Rows from block 11 of a small sound classifier, named by matrix and row number. Rows with one number belong to one neuron. Each number is 500 + 40 x the weight over its row's rms, rounded and kept within 0 to 999. All counts start at 0. Numbers have three digits each.
Before each neuron's rows are labels from the 100 clips, of 14848, where the neuron reaches its highest value: "top examples" is what is common among them. Only what is clearly more common there than usual is listed. The data: phrases spoken by 400 fixed synthetic voices.
# fc1: MLP up (model.blocks.11.mlp.fc1.weight, 1152x192), inputs 96-143
# fc2: MLP down (model.blocks.11.mlp.fc2.weight, 192x1152, transposed), outputs 96-143

top examples: high voice
fc1.762:517521525491461500567495465467492475468540513551528489442548474491448516542464441520509535502501469553534545453529541418495548436495530443404464
fc2.762:514534493505517442506528456504549476451478511509553466538510504556494527500480466534450519531469534429562508570418566509460543458568439530520529

top examples: low voice
fc1.302:479486491459499524480541503560528492501487513521542534463543518556541531506463438498505513466485479501528574514479512563500446553549539496455526
fc2.302:510556541496440533465512554545502557518463517547453541458519443513444472504562492431549486457562522563520546561556497425523522526457497558503477

top examples: reverberation; child-like voice
fc1.74:483547477479495427513477444439434459530486529535489546464506490490484539441536510463502511540450580505470490514549535515465545516482539456477485
fc2.74:502491572418446442493497534470523552516489529462495451488527503533515528496368528528509503538519407482498516490464480496445567492505493453525490

top examples: high voice
fc1.337:493495516452509479461429564522508475439454522463448462574422508563485466498526506524445515561480540568496528490488471499443487512508541553547451
fc2.337:465537591486511583443519491502498496480540510479524510477491484489479436536503456469521469513505499486534446492481439440484499446484494423566446

top examples: child-like voice; white noise
fc1.458:505445530466419492480526501488524492453480506475500553444442526498486504531435496522538578509497464505571531566526515434605533483522465509467547
fc2.458:497587498444470533493535545532505526518491507554456507467545556530492487544504467469511509466485497467469636468498564447544486561462563527479525

top examples: high voice
fc1.670:474468459469442486445454428503535432446506452516499533417477453455506431483448499426510555421463516441531533519492537528511501481460450479535525
fc2.670:473394405572518532520444502520515460518492424555492471490481451429483504479535518502492477532518506454459444470401552537500476509489433533476510

top examples: low voice
fc1.82:482426480441556471465467545528495514507475531497505529487436457438508507463437513506469510459518488499480521473507496596578487491544519488519493
fc2.82:497494515535478491504402455485564493511491447402500477488563449530463501559511487504551453479540527463436430579479522563477523455501369515551486

top examples: high voice
fc1.499:532516449500497540552510521472415536483455463570600482516530492505508566478499490467560587554465509512545538522448565406482552509494531507495465
fc2.499:480464528553534502512422428483519479461490552504494489516499487539497467512444479524445497544465465429497513502459540554442505485541413481532516

top examples: deep voice
fc1.93:505479499421442577518496504434452456472559533432540595479440475511418453483500485449502526560488558484486522494461454485493495448557557615524486
fc2.93:485512508493500467525488508507418509484460509464443451535451521434522602519540488437512531576550489450502466455497413537488557495498490482445531

top examples: high voice
fc1.249:509490524465498446505494494487478457489537544504514456465509551521484417501505477479511501470495517461512532470560538484560520468477628533450455
fc2.249:473493502523509502495444441503478465459454509595532510533542481515533475477470573453526534544409473579476516469432552529455541508462504488518508

top examples: high voice
fc1.487:502432486405469504457578536492490389502477471475585504553556530498507480473531434517475503495469502431464509536487476466526560510481545491524443
fc2.487:523465505485503453491440480495494484526460514460549533532515443480495524557499517455483561494388588516547541532515470547460504528453437482542458

top examples: child-like voice
fc1.193:459512550480505549543435529494479469431535469561550503549541447513519499504470462435520442533472441494467519523615461589541477477547497502432425
fc2.193:498502465462456525475475441524489521536505437554568530436442524532456475471533490524484527462540494582486519447607455470611513488548554500516504

top examples: reverberation
fc1.751:560531488439496521465526487488416542442484476438550463542534483468461552505523506534527510500521461575526510546512498538508524446476504507415543
fc2.751:528507539531480421515527489508454480513545560436428476504487515519533499378353462584461457504552442461519502455546504500499499509528555446495494

top examples: high voice
fc1.6:526496497494533536405475512440545417507500461440492526509519472483520511493471417464450579514484463553479515453480514434514515476512525566486535
fc2.6:442491524569494470512495513476479436505554604501475474478510434466510421468366497545488453523467437433539513472466450490518507495478481518526510

top examples: clipping
fc1.131:468487415530507459486515443452468524446509439538544521528517536460486595474551476472476475480486499550485512485426526461557549495486512525485513
fc2.131:536506483484433399525462453490454528455544545392518426539479505510501504431440468509508519541540444465506440500513476528501483497516517455500486

top examples: high voice
fc1.202:445502532491529495509482478511497537438459479494510516512565460419514468517511557570535531509552474519464491493510489536552452436498541465493453
fc2.202:558536463524473488543528463585479475515470452495512531509416466508493504462555453521474485512557559488533522422604483550536461493513539427508464

top examples: reverberation; child-like voice
fc1.684:451473494450524523496477503504599512461505475463559447542508462508498532518506507475471493471427522489494508442502490540433536459462532502474456
fc2.684:579514525548523430490531504522500503533480498472450509546546417573504457526394462522462506521483446514512484515528469493483540543498486481515509

top examples: deep voice; reverberation
fc1.602:517492509478459487466531520420461559504436522467505530450503427533533608508524500452463441459561560493427511446560526517499512456447505465571453
fc2.602:551546567505478485448433486480514504586471544480558476507485489586542490450421507543503466474515562537492579504508468505488524522513518484515541

top examples: deep voice
fc1.575:513440540475567488520476554488572534519438465521476544548528478519505542452470512532526533470522545455449535484492496455538520472457530515490525
fc2.575:461535519504478538450412491496519490430511505505538447460524553508435505547502554486528459497502513491487476539399515523467432449432446560426489

top examples: low voice
fc1.668:537426527451542422498543456496490460576457497499469481490427477501473488518449471503525471479534498434528534609540521529448488461544531408461492
fc2.668:486543489469483444465535532510498515510503509435449531497492467480490511508465488446493499503516503457479490473489504546518529508470470525487462

top examples: high voice
fc1.646:539426530497471487514441465503469415523485524496574564508513456500450547441517535516538482508543546491471561510479462411532541476492507508508509
fc2.646:532498496522501514521494456533433494533413504523487549524519439466506514426517504386449514501417494495460575514506545522488543528492442482518558

top examples: high voice
fc1.519:392543515477511518491485510494532496562509464546561480521460533517462504526516521522530521493504524514523432573568564555522465439501549462487563
fc2.519:522501450420521480522476476510529570537488427529515494542478565534522490455451492506458472461457545565516504472542561451546561511553453595480532

top examples: child-like voice
fc1.761:448483404514427533517545597529493511479538505503510564507472506498484455578512497491529528523515555501497497510490511519509490467479467466515454
fc2.761:393491567419480490550500514452517495483557490438498454483587513494493492539379528488452480493484415468444502474462459473451442481491473574478501

top examples: child-like voice; pink noise
fc1.126:566474486503475446524537569464449497495489520441485600495471501451492415563451526577531492501565646478479481457521520501467521470534489516512539
fc2.126:505516520483487482468531512535528476518484469456443524476525532509566441510419426461487524533465464454436573452533484498478508507484569504534542

top examples: child-like voice
fc1.97:444425490509490529504495597542520424524472504508489505482536579508468432536440547492533517486561550478569504487510512473476494435478522419472510
fc2.97:491526513448445464469580532562483516540532565494514559520421538568530466492498447493482526534481441477552538417574483470517526514453549498501565

top examples: deep voice
fc1.248:471444534549553502476466547446522501507440488500558538539534450496443567488507521511491556503584478447443541441530525466491542496529541519517562
fc2.248:447518515543487493518505509542467495512486516451464443455507534476517570542426567456432510503526523494478440507472500492482545480513520508494451

top examples: reverberation
fc1.47:518482471476494467484473431514475491450594457466507431572517489562484554543507389520506429412487528527530503522504491553425466428480445482479443
fc2.47:507560542480492432397567450465489481516565590409478514530565441517510482462350498575446455483494498476546468489508453482534543554488548498490486

top examples: reverberation; deep voice
fc1.469:491486517477445520463516495486497525477468464461400495524512521466485623486562441432551446434478518557497496489550465521525519483484455437466427
fc2.469:518565540485511519442511529507512482543527561489531515527525477496525457417420499566453439488564508502525543499540449472528498530477520448465521

top examples: deep voice
fc1.216:429552533480500524447466554491587569500519542491496500488453587504491503546485364471454548517569478504480509484562475467489448425498502505505518
fc2.216:485484498481503472453556534484458562491526578440451494536459491480470557517491505563513498509525474473550553518498462507466575530556517486478446

top examples: high voice
fc1.723:495475432486395445477469442533512519455526478469510532398525486521481498559415429459496602462499532516577520503526615496493485498509501479491510
fc2.723:488577486517533563563504552541548476473442493511466524506562482493497467552534471402455487535419527445424501477411600559516483502462505540520584

top examples: deep voice
fc1.142:522506544438528483555525614392544541501551482505473514499501500479452515596488535502465525510510507445516481439538532456587546464501517590506497
fc2.142:409495530477499523489495471468453544406582478535546473480539540471455568545508534487493462472497434541459463530492435471474464501485455483465503

top examples: high voice
fc1.673:453489491505502515471515488505508507540467450521467493519558542526504525483549514535535495440497473486415520539532471504553527446528537538444443
fc2.673:527450495527543459481415468525472459541431542528478509540535457549546534514486489489445528517425535542532490543491491536445527506455497493558482

top examples: reverberation; child-like voice
fc1.621:517453491482496471469471474479534451467433496546493426537503423493482551481494489438457460588457510444512523515456485528488517536486520466518512
fc2.621:519495524554486434484507469520471489494522556441414521476545467485494464447392507547497474508518427474505483528476521497482461510461513488599499

top examples: low voice
fc1.220:538427485489482513397544552537569508474446507507528465497552411452510485443481583522463458453441511483394549489433446506511416500507531466579463
fc2.220:526499448456460543509464533516523571558473448514532535476480456542459499531528499522536495440522593499538546520519452455463514524515410479489485

top examples: high voice
fc1.442:469491488495501518477490506471538526519484591544586436529528465490485488544499475460518472497428472536514456494506499467527450467480566504456485
fc2.442:488475535562488445526503464480535498482480582456454486523457478523494489498358507556442489526474489494553512546458499520428522530488452515557490

top examples: deep voice
fc1.148:490438475491493395484560504560492496487410507554498481471453481536453563537498481430483566471499523539530479496487439469558459585539560534481518
fc2.148:517511495404518486527548450506467582489504416555486454546528531516586462545471492460464548552553450541543489475541499440499457503546533509429448

top examples: high voice
fc1.613:515510429457462563573440440492547484490526553546614485461392493460462452475519500499537543523567597542556551517469557508545460452479561507478552
fc2.613:549467532521491477509421439596496460479438498509575441497484461518540531449467536501465478484457517529514518490525524514487532473538438588500540